python train.py --model="image FSQ autoencoder" --encoder_arch="pvt" --encoder_norm_position="pre" --encoder_depths=[2, 4, 2] --residual_init="none" --orthogonalizer="newton_schulz_5" --epochs=12.6
Rows from block 7 of the encoder of a small image FSQ autoencoder, named by matrix and row number. Rows with one number belong to one neuron. Each number is 128 + 24 x the weight over its row's rms, rounded and kept within 0 to 255. All counts start at 0. Numbers have three digits each. After the name is the row's rms in percent of the matrix's.
After each neuron's rows are labels from the 100 images, of 14976, where the neuron reaches its highest value: "patch colour" is the nearest of a few named colours to the mean colour under the peak. Only what is clearly more common there than usual is listed. The data: made-up road signs on poles.
# fc1: MLP up (encoder.blocks.7.mlp.fc1.weight, 512x256), inputs 128-255
# fc2: MLP down (encoder.blocks.7.mlp.fc2.weight, 256x512, transposed), outputs 128-255

fc1.407 110:129121123165123121142163121179145116100148106130140153129104132106125093155120098157114162133116146140126129099132124099095123115125130136153158104116097096155101132069122142120139144099127132140152162131076137066127169129127151122117160115124127122123129134143132125104097126125146124122133082100139110105112158119104066124146085155204169118190145099137163157148137094096103096145107
fc2.407 113:086129109134123139118146119175105126117158129128125137132108123137138110159122117109125140120139131135142146157154130123116113133142145122210128184121132167146137096108137128134110135124134148131130134108162138122131119137115134117150125175101137120127129100122124110142097151151116127148118031144132116129102147120136120117107137107130107108133145145120127122117128063124120150117140
patch colour: pink

fc1.381 103:138134073148153138158121115148105184137130115115106145081132129118112120140130114155149108116114151092113135142171105138081139095147130160151124158153137124075105138147168107148163143148136115155112110142148126146141097075138120113121159080110117109085142104081120119111091128088107131140120095123142118114143110154142133163147098087142040103139146200128080130117151177144157147138129
fc2.381 069:132090130153106133142113133130137140164166164131177132096117113128098079100187136127114128148144095166120095116095139152138137152146114001122089153136100163149125098107101154114163100153143148140113183120128116178090132105151170141121124115141139114135158149109138125146174112158124125125134153123118117133128128123160169142099125134105117126124109106171126130145106137155120155122147
patch colour: blue

fc1.124 097:097097109128130141114127118123153106127169153127104152083106090135105162113148152132122128138149119120086108148109148097119136153122092142138129164144099073089106113134088157131124140096140118126118118149178090114132106112106131140164133125081120113145117152089135110151138141129149079184129151153108151171132125115153083140104141144156130101127118133144109105150129141116109161133150
fc2.124 110:105128141112124119122111138141124126113072125123137149128151146110149128120155124120118112136097075142134125144122132112114135116141065134079115111126148155115128155151153128144101096131095126092110137134129130098124130117134122139131140114129113127138114114117137136154151116104144136122161224126110120113151174128117106119134126158151163125144137154119167120102125094115128053215116
patch colour: white; pink

fc1.426 103:138150164119118145131103117159128118116131175124126115093122086136086138104128130118116108092117121095149170134131143144159132138156096060138124143143142145104135132111143093133110158116166085139093148130104100159107139114129142153120125130141159148092179140135087149165142091159147130153115127091121094121128123130171155139100108174135156110084109162144123132095108106102128116090076
fc2.426 071:124134142107117148148152140156137116151149136140122134115093099119106081118143119147116122114116110176160118148087153124127127161165127070192115114158131121129151145120098141131117113127160097133129126098083124180146155116139190131115140146129159117119134155107138131123137106140136142144135205096108106100157106138140149129113137163116109086114140135115142128143111121131110146241121
patch colour: blue

fc1.241 118:139128136112060165177124123098134133117137168141100131187157110109123113115118109133133162134086162107133092121142126170145135129149167150104107134130136160143139134157149115121124123164162162136149112147132123105100157088133137065108163140130140126109154150171111146124120080141105083120145103129083134154096074120121153136107100122097132126171159115144134136148121141133133105143114
fc2.241 129:152115113125078159176120118147140138156134142139099126162132105093126100101146130125146094131125141128161096135125096120114133157122178166222142124137104111135100127127126122173125147151143112150148111142134134160121132109161118125109131123143163116132124118163129161115128095166079121120138091135101139163092069140134151131129095125144140128137128143168107114159121084136131133094154
patch colour: brown

fc1.95 096:161132124110127110086121153122114154095113127110114167110130170149130142155096122106093117102090123123184140105123134126104163098147095149117167119116123107133122138124169146122147069096131119122125114141154179171186118111129138119121139106094130145137132103138101098104125128156130152151151204114096132142151134140102088159134133152095158079135126149137139187147152104134106067130106
fc2.95 061:161129124154162112098136128129137131111130130137179129126114156090186084112109111099108161138131139126141102147109158129121121098142140065134126167107129170120146124127143170110114090131127099128098135105142139130103124135114131128176119189125135169149146077138120082115133137144112148126121172128093146127141134075135110132116122086126148124131105159137133156149154126160139109155136
patch colour: blue

fc1.302 025:113148090108150169117168130154117146097116105082167114159170138100137118110111137118117155135081117142137157136125160149161158060130134194117127078140119111117123137127097104098153146148080173096139146144100177126118133119127148149104155132145105082139107132168160133125123107140188127081135125137139133110139144108109105096167112134110140149115136157092123114104110112114128104106118
fc2.302 021:118139133116135123123121137115106126115117125132155139130135133115167136133112130136125131148130128137121143114133157131133139114123147133120116115118141085135118133124143121131127136119120148130114143141118114119145124126123140120150136098116140130116132140140120134121146120121141127140139000132124138115136130116129123112116122143129117144129146124110141136117131112141127114134112
patch colour: pink

fc1.305 168:146138139127164123140119115110123115126115115115129118132143107131152142117151071092146102136118134159113076121120148144123125137138139170163153097117151133138104125145155165133095114125132100134099154148111102140131139121150145151123123107146144161119135140078078131124165106092126132115137034137138124147140148140105149167155152134136119147112134131121149132118149126101143111090107
fc2.305 157:111158146119120124109142131130123120118119121101096124106127149116155123133136103109116119126108086145145127116122114118148113120135139239152114157132116161126156140150154135106173121147103114119130109114106146125076122124129151103105135164141146146129123119135089118152126135149131099116124060112130116134130164110083133131110130109106147107140129147110130109107142115121126128135130
patch colour: black

fc1.368 050:142096148147142116123146116115133107147132150166091142097107112152138122168135120108106158150172109131119147065140110119105110160087129127132138173128147125135092109124170149116080150113150136136088097165188126143132141082131092108143113134112114139157108115084132116121064133135118079179150111121140107151140142140123096134109088144100114136094114149181108139135167110143126156168138
fc2.368 023:109136141134134119120114109149112129114117116136149165137111138116141117116123143132124106153151117151141149116153163113147122129125134174143133115141128121155124117088126117154125123117116159135105157139151116107141130119101131133153121078102130109120148129157122134117139131117142132132114000111115148121140137134115129099102117157140137147125152157127140154112119090106146095092100
patch colour: pink; white

fc1.52 158:159176168109113137115121133147172149142123179171100106109123174141113167116091120137154118085120108109107142135177115109123131121138119157141103145166145151138177122136077164090140107116109145119123126118118143167115101111128160165099110109147098151115107125097145128116130142099119151148115087132115117144122112129150093129173142118101064126117134093160093115138141110113175173122141
fc2.52 244:104120103135121147136148108172127130138143175154131132119126107169083126158133151136134164140127138129127143136126131131127127124140165074190112137130128201087135120141102120118156139146123092103157146133143155150144115123131125154123138090121127112143159121124102111089116114135146112147117000134136102137123149144152115127115122099114111124105114102159114090144112105096117194103127
patch colour: pink

fc1.3 092:117171124162170160111092125125140094158112127097070116100118113158128141107123117135137077146125097119126116097125129120123121084124097100117153149096175180120155133197126127130103074128109124123063127124127135096121164142146120149114127136134130118108149106107093126148125146118158117120133157112126073106105155097110108106090079128116175157141090157086177111120094141119152146071115
fc2.3 191:127163134119124120130114145133132111108119114130086119125116120130143148128117121146138109133124105137125105120135111120130114131120085124000156123140115130155148124141135150114123095135136162132111117119102139120128144146131148117127113117133116128120112131105148136130145130140151126117132255120138126132137131093112139115133134125127147140134112158089132144137135162133120140106111
patch colour: grey

fc1.75 098:135107118131119089204119128147123170109092132154181130123122122096142123113134117145132136087109127128139125172104122164105141120135124112111168131129155128101090149094111056137067136119126176109151130116153135121179123094138113166153120127133122108143115122148124124130128084111132124177101129152125129138119111158110167140161118144121143134134110064149137132153113133147094105121103
fc2.75 131:138141114159104133123141132137126151150154139104139127129124113144131107142139115105111079114138144130151144145118112112137138126142162248230118181122117121139108120094114110134159150115117050130160119126133129149128114117131113140125121128129133146131135118168111119109107144141112154114121145134139117151098117137139140161126132138083140114112117111132118118123120084136109145163142
patch colour: black

fc1.310 073:107127123112124140134149108075135082137143163209099157119100120065145106164126111147142123158136142176101124143110128091142171135130135112155144125097105109094083122129175189135107142116139136109114130133133110075139116116111125097139138108126134136139093116105103154106162140148129115113182117123139132130158159116119125136146110144157182105101156077159160160137096135126169124135127
fc2.310 039:123124127137122116170133111177117112093136137114115135132156127122091144134134175147136175120120121100133141144123150150102133115152105106187126128153116172128148124125121115109091090090082175115130112142160133102106143120140106133126138133149140150114116162115117119130106100125132109137096016137122117130116120154127111123143099122130133118124133135152129094133125149114129183054114
patch colour: brown

fc1.484 158:134128123112105099114107155108105137122117117109125134140105155152149122123129106157098125161166103152116129142110119122127112156138182104134125103084125168127101120115174151141139119119129069144109102134129117112162143154132108089142144085099111107133168105106092149102130160121131150129136083145120138088130141126124162107109125143100144108184150149105140135108133150091101065115165
fc2.484 107:151109141132162158126116116165147143115108112118162142132125116170147119149131108141118106125134105127117152140140131145118119116115188129138139102110137193115139149123140174102144168107125057119115110135089161125150125145129132142130135097138100127140179093125104118073106148114130112135126081133155132114151079080154138100120124109085144151139123131107119160108161175097129127108128
patch colour: black

fc1.330 035:162092091101134162095115118100134138139146105083179108140164139105129094101129149131149109145155143117153099142127176116143150084176141151098137078148127115123149181117134091160155110130110100122169149111110152147106136125105136117103136101146145114103123149127154120120190100152126135086116168156136149100107094132102137101175170105122154141140137181101132102083100130122140081111133
fc2.330 022:128115128135141126106118111142117134122109128135157159124126131111149114124149141125119125151130138111128138134152159121133121136124144169134130117129142132161100146103155130152144148127122143128108153129140120108135133120110130113148126097103141119114129123150120104128131118140133113138119000134124146130137129123127117123108118147141115136125144124110144146104126104129144106111128
patch colour: white

fc1.465 103:122136123130146136096114107139126159158095128106126135146119092102109092144134072138157121141121128160110162167121149129119103107180110146123065085139130166142100157097179139112142116144119113131108144140088125126071117132117114098100167173135146120165106141118115138158115107117138110084122081143130129109134161135193163097142112108111131123106120105125140147145095149157149146154124
fc2.465 054:137140162064113152148132149149156136129117136131098129124104114133120100151137125155140124137137149148133142174105137119113135148141171177090114114142097174122111088111104121114139147132087118134123125092096136077113123107131142119121140125181104117113139110097112133162120119080167122115119063125120102089105151145108146111106109156084146122142136170137155120129142084117149131145111
patch colour: pink

fc1.487 089:174136165099095144135163099109150144171139135138112119117135101095135111178164139117085152124155131141170109118165127151130092129130124119128177179107141152140136171137134137113104132149126131141149133123087134145105159102147148101127171125146148142119126185122120129109093098114099109093132074134103148146150104133137100142101101138131107094171122119145172146134128100151148126136140
fc2.487 056:087141123155124120096093134155165153108114146125161145149111126135127064156113141131127072135158094105105138122138122127146144119167150230111116132120132122138082105089140105138133096124138130096154169134125104102147111109124109127119088112110107133128132113169184140121114136145077117130116158144135108128121138154154157112091155161129141140115096128105129121109125111096138134196154
patch colour: green

fc1.403 100:121160119131144128140091147123106134182138134156153152111118149149146089124149075142098056148140174162162111146112120112128161133089144153127125177137119141174124125097093128160143103126138085163181082143123106125155117119128099158135067160120130143098124159103143110097146131122140140133156142183133140098075116158164125109083151132104129134104089145105100112101105145141121121135158
fc2.403 077:102067117150127096150131121098142130150095147110071108127137096091135111118130145115161166147135151111115112126122095120170119086107143148183109102135126083080085141151127132166103134139126156144111146162143112140072093133147099151154107130135121093139150114136142170075114112124120110125164179138130125121106137137125106124154127088153118121105114121144119131160124145123110152244136
patch colour: green

fc1.337 109:108166117112093123156116151158067114112171142130149130158129142090137180119098106149170134157132105129108157147159084086112113132133110152129144111162104120131153149135089105204143147140068140110114128118123157139139126110113122127124063133136135118095135107121169166122119154116127151092106135148150140097122151141168128095150099168110110112176133117129107072097144137121095120102108
fc2.337 065:129138124169132154108143119121111153114139157138140102083117128142121119151100171103115113113156173108132111108100184132163142159129160209165081101134113103119106132119141150098129159155151149133148136122152128116099131150116116120116142119125124152148125132152155128107150101164141137146102146118143123147107136131119118135125133132110133105128093077144099117138118051117153155158152
patch colour: black

fc1.142 124:131148158132147154133138126145112122117140130110110168109101146100154141128131147122107168134089117140177169125129117132151146096136104164119117097127146147132152135117132137128186167136121160111158100150101176079072128141102157068111151123117134069128138136161132108119072105145163124062115189111121120110114137110149111136093108136140165121135160152089151090101138109138127142159132
fc2.142 174:139129122108140125140127137106121126137116110154121133111149136124131134131135135144135123147119126145098126122125137132125139123113109000080126110139126142110101136136123141128082135132127152127105140142143124139134127119112141135125120038140119112113146143109131130115149108089153149132164089126127133121149125141136143123124141119117125131117133125129144140111131138098135122069112
patch colour: black

fc1.486 099:130122130127108149166127178164104101097088133169143116136116147066113120065126141142092151102102150121146139166138109152099151125134168173137107086102115100125094141104082129128171101103135133127156114127118102128166156118130123101134155085139120122179118127149121078135117119079130150077148131120143135120180099120133131133119141126115125103176131078187116108093135130156101110165149
fc2.486 121:109115135112128110114125131098143111145102137108090152149118101120136122125113116117125093166125118117097112112143106141140125104133098193000129119130153132143140139138143134157151153119144091099125145143119145146128105109148150148130127093119143142114111121132146151115113124102127106142123255125121137128111116129128148149132121100173132139120124143083116163143111184130134106138108
patch colour: pink

fc1.416 093:134152138113118142123121111165091114139147161069071093118136138085125137101167139136137178125102123136131153113119129088139150107120116136122132105084097111095175122154132122141177142138087168126147127102090163094105126125137180085150139137116131096104156104135131120113117151165127130077111161103104118079121140137111094112139110109125162111136170139104156131119161091165144130122167
fc2.416 087:162132123093135113133107152111126136131117101126100113124149140100137138121142139143127127141112123154116116121141139133118138122122133019056123110121120124111126142150137154144074123143116163126113140140127135141123130121126150141136118059135128134109131133111134157124172116088151140122138065124131138132127121135117134107132132113130131113137123133127137146126140144121147097053120
patch colour: black

fc1.288 169:126117101165115135114132124160145146119157160141125137133076137134084095144092172174115150107133119103157170128117114093111128120109105077102132147132112131135127113079094119128131117118123130110150131129133126115144133147111117133132136153107104094144112111163188119125085160159123116174121062148146140096127132114164099091128094133119152124155140117154129147148102144126097153137146
fc2.288 190:136119128122119143136128128087142137148124137137126123128151126144106131115112166137143107111148137108125139152125142142150124127147093112000118112136125114110132132133108092141125093138133098133142101141128135135166109122119113138132134090127110121137120144128179133100154135132135140111137159130138130122123085119144149118126137136098119117114118138112115121129129215127133127151132
patch colour: pink

fc1.46 097:155117115131062127110118159109140114163152133152132144093119117117166179137172113120096116125107143123211125113150101089120131127149121101155126150134165152138149146179143133130110156114141114117092116133103131122128114151146138096133097116114154139141115137078103147132128138068128115139130077148111174156129153135128111143102121144093131141164108098133148120158110116127078121129164
fc2.46 081:126148117139131140117177097118133159092122149138139115139130117131095074145113154145142144140128171131137137136120164161131132109154148063087129154153101164135148134110140121065100095175121125121124138134133147105118115120111105143122148163125124125155143145128109100112142136166115106119100082135145111129121151136142135110114114134110142107097120108140118114140135191101151162104117
patch colour: black

fc1.495 105:098164163114144146155114101157119115116163127141118103150166165100072096094104102126183179144122117074102123123145104153175133116153108117133165120140105160095114127142097133083139135116120121127099122153107146155081106133144129083132101165112125121121156132126176145143165211134152101126113099102155106120152160124142158131117113148099138142102116084135147153095161106142093144087107
fc2.495 062:122120124118119114139129143104127088125121112150146118138146132111149087125134108111115132125144152122106109129106135142137174086142159002153138104156106124133152119105134149150093117123120166145108108105155136137147155123137146118093095105124126131130142116153132133109160111151082156109136148130109125124116142089106136130129173155151158126113101197113144162162133052119129042155145
patch colour: blue

fc1.57 093:112139167145106151142134149143116166104119107094152111137113187130179115118103169099136139105147133130125125158075107146121137090141127105137132176134134140120106105169144152135118077127112154155118136104083129104163126091114134115109153092111122142108118152098145160149158110118128137125093111129085170128122142149088080124125143137141145132137095142130136160160113109143129120162141
fc2.57 062:110139146130129104102132126070129143079129157178160130139119122181181133177115102156115153142152145099137116144100160119100136126146068128115152123132135164092128117111125146095127139116153114153126106156112131105161151147135105112153089104135154155157151097117159107097084132167109141147148237121154138131140118138147164121151136118113091148118123092128111116139149095125115155143135
patch colour: green

fc1.383 099:096099171135129146121118143171137134064131114134125153148078123102163105127103142133144111088114140100102102090118109150093150117116150159141122130092121132142166109122161145106115098107167143145091132100154133106196120122138137147144126132107162139139097078119146092091147156089119124146111184161147133120091106091101133074130155114124121175158097160101132140127125128084134138141138
fc2.383 086:107137168109120134098132170117095171077119093140118134174112126128151120122090128149142091170105109102124130128110105116080145099116114135125117134126158115150153160106164101110111136113164170105115124142139143096165107115131149142179123063072112145119079097133141086106124126124086080148120119132152154136116154094115105112109155116155127121131090113096113169143130119108136090111141
patch colour: brown

fc1.287 166:114158122089115114151133146111129118141112119141111126110117129110120093148114108143087149132137136159140114133098114135106149114135138141070133161113111083100117130162124070107128125122128128084101079114164101198151168142160145120115115107135126165174165103099133124149148086131104137104149051130157153120125129102116155114133141120095145094132157141132172124129151133099117132082151
fc2.287 487:112134133102151136136127114134128126147091141127130105120128142136082117128092105113103126118115076125118116144103124149133123146150020135227121129115099203093120133143117079126115031118133127129117109118168132140116154117154141107116142101138105147154109131102153128106109087132115122116134093134131132137121122118149113145131118111126130122153139139152163110119144178061134161184139
patch colour: pink

fc1.235 099:164093116154183138145120119178113113103121161139147110146157111083135100160110125137150145115103125084125090166124176112121128162127111095091141156091133150133086115121141149117119056106109156162117151134146123097114096114127116130136150147126127106115118136094179146086098121129084134120186159127144162128141096109174109134141136125157126086151106097161141152153135125156165138148123
fc2.235 161:140099128165128151113174120131126132121151147124120123118122124143085121133097116107123095132117189106133135132133158135129126123125193190230110139114121177117141111124121122120158170133124061115157123118159138139091118146120118140123147148149106137144139105139129090124107137152109143119112150120129118130097110118132092162118111128102129101132125111138114116137119089154156142226127
patch colour: black

fc1.459 102:125189152117124102145145136114167147153125153156124105148144143100113173128149128119158096132142145103120123143191092098145107120167119142124099121148162176137166147084095121097136168117095128112133136118123193123141121149106131156125135131164083178106118105111121113115135116092085146124098100134181132117146089125158152116139127127112096144185120098152100142126135115117147174118126
fc2.459 079:128124106147117143111144115157137125143149172140147134105125109171117143144117161128142151119118125128121138147093155136117155140141159059139113111170121159099107110126096107118120114136106144115137152138132121141139136096126136164101110072140149124153134131132144104111136099137147118150138000157123117128114150159149126134131147116115137133102118110130122072155121113099111157108120
patch colour: pink

fc1.385 094:104163143123148146114100117149167105124102157135122150100145178111132100135134131148130144132103129113148171118154157109161104097147116164153146169117083120118134114104127161111169093111132175156115103114096104093111128087150140177127172108121133099123118113104113100133157082133130118136139129160105110133134106054181155124103128155162111100092113111183137100139129093142146104137162
fc2.385 073:131116134106109134140140136116133137135129160127145148144135135158148164157157168143160126146123122132114165062147140135127139147130097138093127088155101169093112176124149081142108159147125173103135143137129122134127132132127109119110168047094153144134139139110113159119175084111134122156126102129141139123139110111151126119114112137142112144107143127135142062115121078062146100094130
patch colour: brown

fc1.445 019:148114096093142171095141143134132143116132119101148118132149158091119106107119156120146096157140131110134127120145151140163159082135145143108136063156105094126121158126115093152152097151122139113155141135114126132093126133117124147095120126131119084125123154166166133128186088123146146057128128149141140114130104139114121084199147091108144143130131151101143108117108121133130083106131
fc2.445 020:134124130135138124120117121141117123133114128116158149119125116107150114119128133122113119146134148130131120133149147131134126133122166152118111121118136104167114124116145132153137157130130143140113132132127114131149130119128137112143130127114137138107138129150122129116148125125129127136127000127117140130119122129127128122110119141118118133135138133110143145110128109135134108119121
patch colour: white; pink

fc1.392 165:096163104155132148136105127072132108135091126161134152118108124093128087112093148151126152121128121159159138124086140181149093139151087125150123143144124148149135127121135133105141134162136164098153129149160137122134127119104160140126151075100089100153107145119115132087141147158151112125155032126145122122171104107149151096097125147156126128111137140118124155157136124075127107106121
fc2.392 152:133136118136120148126145117070135128153136150118115133130128127117098158134120134128133094126151123163135136120126137108153127123136102120213142105131106126132140112133118070160120122122126110123122153139139122142160130142133128118117122000133118138120137153144153123085151138125133150127125055114129135112110107142124103123155116130099167148138134150120144134121095124080131099071124
patch colour: black

fc1.376 061:113119093126162174188132115165125078156110130121139152078171133117134158099114165120080112122166103145111106131130152126111110143132167106138118142148104147123150114129120143121093101130136138200112109137129134137102145144140147118152112122139202115125148155113160100100136117108165095149101127114119095102120118154119121135096158149147143157133164091124092118145087097135113129152147
fc2.376 027:123137150110136147137134125149121099107107093116112121107145158108144164114096131126101098122128143150101122143148143138144136131128157150080129126109140094144117123123135125150148136138126112111125117136141117138144127108130162132108150107141100126109118123123142112121139101098118120138135000133133136112139136114134102146140147137110102129185147136121125118108128126108153094121135
patch colour: grey

fc1.111 162:107172128095141120147130132127124124147095121140118111114120137101115103143092098133088157148133133152148113157091119149118136132142151156067141152111114069093114134154124064110113135110145133110093076108165116184138177137170153099122134102122118173157156112096145122128140088133102137110150069139150153135131121094138142119139137107108127094152157141135174107142157125103122136083151
fc2.111 541:142129127144118132124135137148132127115152126141122147133124119095175139130131143131136137145138192136126132133141129120129131117117255134028131129122148021139136128124136158123140223127132129133132136129105133113130116136117120132141127140125142123116140117134119116136136156115136127135119073124120135113140132126124130126134133143120120133116116114125101134139116072189132108059132
patch colour: pink

fc1.449 095:142125115118144145109155139129154144159104100098135146144101121114134100119117158133130074128155101088150111114138157153108095049163143126151153154142090147140128149126137130157109147147138096101149165104140141134116122177143128148147129099084170111170116142128167147141087110121137129094129141100098141148159119133107134092140093087174097106145146147140153141162075127119092163138128
fc2.449 059:146118119120145143150124114113141113164115140095124105112108108080138096086131120131153129167105132157108116121107067106102139122098155065127126123140102139122122112138148118154099116125162097104114118140137110128073124132126116116132164149139122125140150107120134195149147120126102136148143166126106113112136154137165163142152138134136129139104140127096113133136155165138139118187150
patch colour: grey

fc1.251 142:158131130137102087132143110184112137109120152130149141133092158121122139158139134133096159132091120112156134105126103119067153128098122141200129122108107121171146107097122108097155120116094165105131162113093119082099147126146146078111130129149132080141130101146153137119055153148118106152115079122143103137121156138114121129138120157178161129156151076128139158145138100140108105144140
fc2.251 220:115130129131115122112139126158106120113144149143123135133123109141137127145129130123128171147137131118139145147125140124117122113139135098255128160134129161123126110129134138123127144123121149121134139123160149120116129138123116119144133162114142115141134113130120116152098138159120132136120008146129126119110145132143105119113124111147116124125136123149121106148121074133125162078139
patch colour: pink

fc1.146 161:126160124130122153130152100134158121143141168156096116105143132110115142121112157098169125101093132112122114112141142117149126124140064183109123166170117109120149132144080113106131095135105166125145142133137146144098104097111147151103132149152142145127074149131176111162127101141132107125112047111142110164121142132128105164148145113131105130092120112146122109134111117135168193126111
fc2.146 157:135137128138123124118127118082128108122136101094117134138129131078149114121123119120123113117110146127149121113104135132137134122129051158053162133137118042147107131125134092145079094128134171132135128114136105117100137121133130112131123202130148135125061156149179133198139122145121116112145114136116136132115142131101132144137126141170155119125134151109153139134123154169124103160117
patch colour: pink

fc1.509 100:142183112109107122152111137127117144109083114122116100091132126118100083139111125133135126103136110095106129150099139096155142064128183159149139114122108087118144164126176146086137145120111139116093126126117132140114129139151125169170125156134114142148114105098133087104140107135088121108153150131096136119187170098140112099132111118152117108120151108108135139109135113122140133142175
fc2.509 096:107129104161131130109107115149112112157159111094179155124095108143134107143137113096134128138149148132090156112149104166146105156140098105138123146109133172185123087088125106140120163140137125145147145104150107129139091113094138107137111109104144151069156154145153113167109145127112138138127155126127135149112154149168151154121155139140108161118125130133139133072127113113123115121111
patch colour: green

fc1.132 095:178134126126163121130140120104119127153113149161152130159084106151121150143101172110132128123087143084123128141085167149121116147155107138112118128110121187133082128142121146122127136114117108105092137106114109131138115120125134192144114167151138105111154095136109185174102152133122128084122142145108141100172149084142145114146129113141124142155130105116161144095127129152142134129159
fc2.132 078:131172163093118131105169139120107153111116115125082120133121165117098158156131116134147109119148111106079132115107121121129154139117112148133157089139115129153121141140099103097145089096127153135122165137143131100127142127127090131090085089176110088139120153130101108112073119068139132101162097136117122091152169130113143094107089128116143145122152131127113133125125144122127146135135
patch colour: brown